A small multi-label image tagger, trained from scratch.
Training: soap at rate 0.0019, batches of 64.
Rows from block 4 of a small multi-label image tagger, named by matrix and row number. Rows with one number belong to one channel. Each number is 200 + 20 x the weight over its row's rms, rounded and kept within 0 to 999. All counts start at 0.
After each channel's rows are labels from the 100 images, of 14976, where the channel reaches its highest value: "place" is the part of the image that holds the peak; "lies over" is the class under the peak. Only what is clearly more common there than usual is listed. The data: rendered landscapes of hills, water and sky.
# convs1: 3x3 conv (model.blocks.4.convs.1.weight, 128x128x3x3, each kernel summed), inputs 64-127
# convs2: expand pointwise conv (model.blocks.4.convs.2.weight, 512x128x1x1, transposed), outputs 74-147

convs1.67,232,190,260,207,237,191,166,204,196,214,210,157,227,204,188,196,202,242,197,189,215,193,188,180,215,183,202,213,213,189,181,199,194,214,204,208,222,191,224,185,203,191,221,160,176,217,190,212,181,167,179,198,130,211,186,187,221,173,199,207,182,197,197,225
convs2.67,204,243,225,226,215,220,198,222,209,202,200,193,223,216,196,180,197,245,233,202,207,196,186,232,202,185,182,202,223,204,220,176,253,180,198,189,210,196,205,207,214,229,206,237,225,203,201,183,213,208,183,193,192,189,212,212,217,232,247,214,203,217,200,219,203,182,206,229,196,206,219,216,209,183
place: top centre; top left
lies over: sky

convs1.27,157,230,203,186,196,208,206,214,199,174,204,200,183,219,193,239,190,212,188,207,217,190,178,214,189,224,183,183,174,168,193,192,192,169,214,186,199,212,181,218,214,205,165,199,182,178,202,214,166,221,193,216,196,194,162,194,196,217,215,192,179,196,234,196
convs2.27,204,184,206,177,176,194,194,178,207,204,201,204,196,188,181,194,189,195,209,191,190,178,230,201,182,185,194,215,185,210,186,219,201,191,213,169,215,195,201,188,168,215,197,181,181,215,191,211,166,186,201,219,172,180,184,198,187,178,208,216,214,203,209,190,183,221,219,209,208,192,205,174,208,249
place: top left; top centre
lies over: sky

convs1.99,228,214,159,176,197,182,187,213,190,208,171,169,159,226,209,149,231,197,195,204,205,191,195,209,249,179,201,170,194,201,221,211,192,189,213,189,183,184,188,176,203,215,184,194,207,219,212,236,227,213,160,231,211,203,169,188,195,248,213,209,200,204,204,189
convs2.99,232,190,178,191,211,203,190,201,196,180,189,180,226,215,179,192,184,195,222,207,202,189,198,220,171,209,206,203,197,204,188,203,200,205,182,187,181,214,209,194,224,192,235,185,162,246,199,235,177,168,196,183,188,217,191,207,188,182,172,207,180,186,177,197,176,193,185,187,220,188,169,200,153,211
place: top centre
lies over: sky

convs1.30,203,199,212,198,211,214,186,204,223,197,191,204,180,210,180,203,159,192,185,239,210,188,218,210,167,201,171,206,199,194,227,189,185,242,206,247,200,238,208,184,196,168,201,177,234,229,209,181,230,231,204,203,211,190,181,202,216,195,197,209,160,170,217,196
convs2.30,220,191,182,198,176,229,207,223,194,169,198,230,195,198,200,198,206,193,230,207,167,194,215,165,193,196,193,206,191,234,212,157,200,174,165,206,197,175,201,169,214,189,219,164,194,203,224,231,209,184,226,211,192,184,227,226,204,163,176,182,237,247,220,187,203,194,179,207,174,197,212,210,168,216
place: top centre
lies over: sky

convs1.38,180,213,185,177,198,224,240,177,206,205,179,208,232,229,197,165,196,183,203,202,209,199,213,180,191,177,184,203,215,215,195,228,183,193,216,189,218,209,183,238,192,207,197,208,204,177,178,208,193,199,220,174,202,191,222,187,252,224,218,204,194,210,184,210
convs2.38,208,215,160,197,197,182,254,181,201,190,223,179,192,215,197,239,184,208,188,222,214,204,235,223,196,192,188,187,206,213,197,202,199,184,221,188,235,221,161,221,222,207,230,206,207,188,195,202,209,223,178,179,175,246,172,185,203,210,217,187,212,205,219,212,179,168,189,196,204,232,214,220,218,223
place: top left; top centre
lies over: sky

convs1.46,222,220,272,187,187,221,172,260,220,179,211,198,190,188,178,179,202,209,184,224,220,191,169,240,175,207,229,203,191,213,230,226,219,197,208,226,261,191,210,193,180,156,194,222,174,197,181,193,209,222,214,176,207,211,187,161,195,225,202,208,189,216,211,194
convs2.46,190,168,188,167,246,195,205,185,202,203,189,205,194,206,202,203,188,193,210,228,240,209,206,197,152,191,217,179,181,194,207,224,261,178,187,180,194,214,198,201,214,222,164,168,195,218,195,219,200,203,200,191,191,192,190,177,187,219,238,205,197,197,207,149,230,204,199,179,209,189,218,210,194,199
place: top centre; top right
lies over: sky

convs1.49,201,193,236,182,194,206,188,216,205,212,175,232,232,189,187,192,236,221,198,238,216,214,193,202,172,210,183,226,193,193,221,211,210,217,229,205,195,211,257,214,198,243,163,173,209,221,233,211,177,195,181,208,193,205,188,193,175,188,201,215,157,203,235,223
convs2.49,184,191,198,206,143,218,154,219,185,186,189,178,202,175,189,187,171,157,194,212,183,179,204,191,208,178,211,187,224,195,196,207,189,182,154,206,187,188,157,149,186,195,165,181,202,209,169,196,201,207,216,183,212,183,198,191,174,189,210,180,182,217,186,195,189,196,194,203,167,190,190,198,220,183
place: top centre; top left
lies over: sky

convs1.125,214,218,253,191,218,224,218,195,209,201,225,196,231,190,197,194,221,200,224,206,215,181,192,223,208,176,184,192,203,188,210,213,183,190,187,245,189,211,180,190,181,205,228,220,195,208,144,194,226,198,203,196,140,176,209,198,177,224,206,211,227,212,210,186
convs2.125,178,196,193,200,178,186,187,176,148,179,186,217,177,208,197,173,221,179,180,169,176,219,175,183,174,223,186,231,199,211,199,201,174,230,231,225,159,199,174,237,200,209,193,244,215,210,221,197,166,182,202,197,182,196,184,182,175,219,261,188,202,197,187,214,189,182,160,204,173,194,188,196,180,177
place: top centre
lies over: sky

convs1.55,205,200,182,210,190,175,203,192,184,215,229,183,212,195,243,167,192,215,194,193,215,224,226,213,203,176,211,196,187,203,204,190,190,205,190,183,183,196,194,202,190,206,200,209,175,167,208,174,176,191,194,191,190,223,165,185,208,184,205,171,219,195,167,228
convs2.55,206,231,198,217,204,208,215,214,209,233,202,237,200,178,226,198,221,209,178,208,205,202,213,184,188,178,195,210,205,164,171,238,194,207,190,183,228,197,182,203,205,199,202,228,199,200,162,240,195,205,247,190,232,235,203,235,242,185,183,229,204,207,186,210,221,212,209,242,193,202,211,219,188,171
place: top centre; top left
lies over: sky

convs1.124,203,177,206,220,221,190,187,172,197,208,217,187,191,194,203,192,195,217,211,193,182,172,170,233,191,155,180,170,215,213,181,205,199,194,183,191,205,186,192,171,228,251,189,190,174,193,182,225,189,196,190,186,180,220,186,248,189,212,208,172,236,201,203,223
convs2.124,206,256,208,209,274,199,170,197,205,239,186,192,192,208,189,188,214,194,168,172,214,194,195,208,201,198,219,192,155,229,181,218,185,221,181,195,199,212,167,181,209,201,203,200,217,190,178,161,185,223,182,212,199,196,200,197,176,230,207,198,180,216,189,223,195,208,159,186,181,237,180,210,165,148
place: top centre; top left
lies over: sky

convs1.51,204,183,251,194,217,226,191,200,191,214,241,209,218,204,193,196,197,197,218,163,187,202,181,203,172,204,236,168,221,203,229,180,175,225,236,184,171,211,192,161,203,181,236,207,249,192,223,186,212,188,213,222,185,169,191,204,217,191,205,192,212,191,196,196
convs2.51,188,225,208,179,187,205,212,216,221,192,192,161,215,204,207,204,197,194,158,194,220,183,189,200,205,210,203,171,179,216,167,189,200,198,199,201,159,193,187,214,204,210,206,210,184,209,203,190,191,212,213,183,206,221,193,179,212,197,195,210,209,214,195,228,229,224,215,191,195,190,181,201,183,199
place: top right; top centre
lies over: sky

convs1.73,232,202,171,205,201,216,246,232,205,188,208,160,192,196,191,201,217,182,233,188,191,186,206,228,164,211,196,182,213,190,166,199,188,181,199,181,211,230,238,230,191,174,196,183,195,205,209,209,205,222,184,219,204,203,194,204,162,197,212,189,215,221,218,182
convs2.73,183,176,195,191,232,192,192,214,197,189,172,218,206,214,190,174,205,196,235,173,219,172,226,198,171,184,197,206,172,194,195,191,184,188,194,195,177,224,188,195,191,231,187,233,203,195,221,153,211,196,202,207,218,252,200,200,209,194,198,210,179,204,191,200,213,169,228,189,191,195,205,173,198,228
place: top left; top centre
lies over: sky

convs1.69,200,206,238,215,189,197,209,287,188,225,201,175,224,151,200,193,203,203,228,177,179,195,166,215,201,181,185,201,207,186,200,204,202,209,211,214,223,224,200,214,191,199,222,203,215,221,192,188,249,239,203,223,199,220,195,188,207,247,222,187,202,193,204,219
convs2.69,193,200,192,166,251,211,217,198,182,167,209,186,209,211,187,185,164,185,134,212,213,182,204,193,208,181,159,170,188,211,212,183,227,180,223,184,195,191,209,205,180,241,192,189,227,205,197,185,229,222,188,171,207,222,156,204,209,232,181,172,199,217,203,209,226,185,183,222,222,196,192,223,204,161
place: top centre; top left
lies over: sky

convs1.20,194,200,211,196,187,205,180,181,204,198,199,178,230,195,183,232,163,180,199,155,184,183,232,208,175,199,170,199,179,215,187,209,192,209,229,268,192,221,195,209,242,221,166,197,213,182,217,218,217,152,210,233,231,244,238,196,214,202,206,190,191,186,186,175
convs2.20,215,215,183,208,213,227,191,221,206,194,239,201,221,213,190,217,196,215,171,194,181,230,222,207,214,196,196,179,212,211,207,198,191,206,163,215,230,202,230,186,195,202,216,205,202,209,203,196,196,182,186,216,198,189,199,180,224,162,209,195,188,188,260,209,181,183,208,188,256,249,194,176,180,222
place: top centre; top left
lies over: sky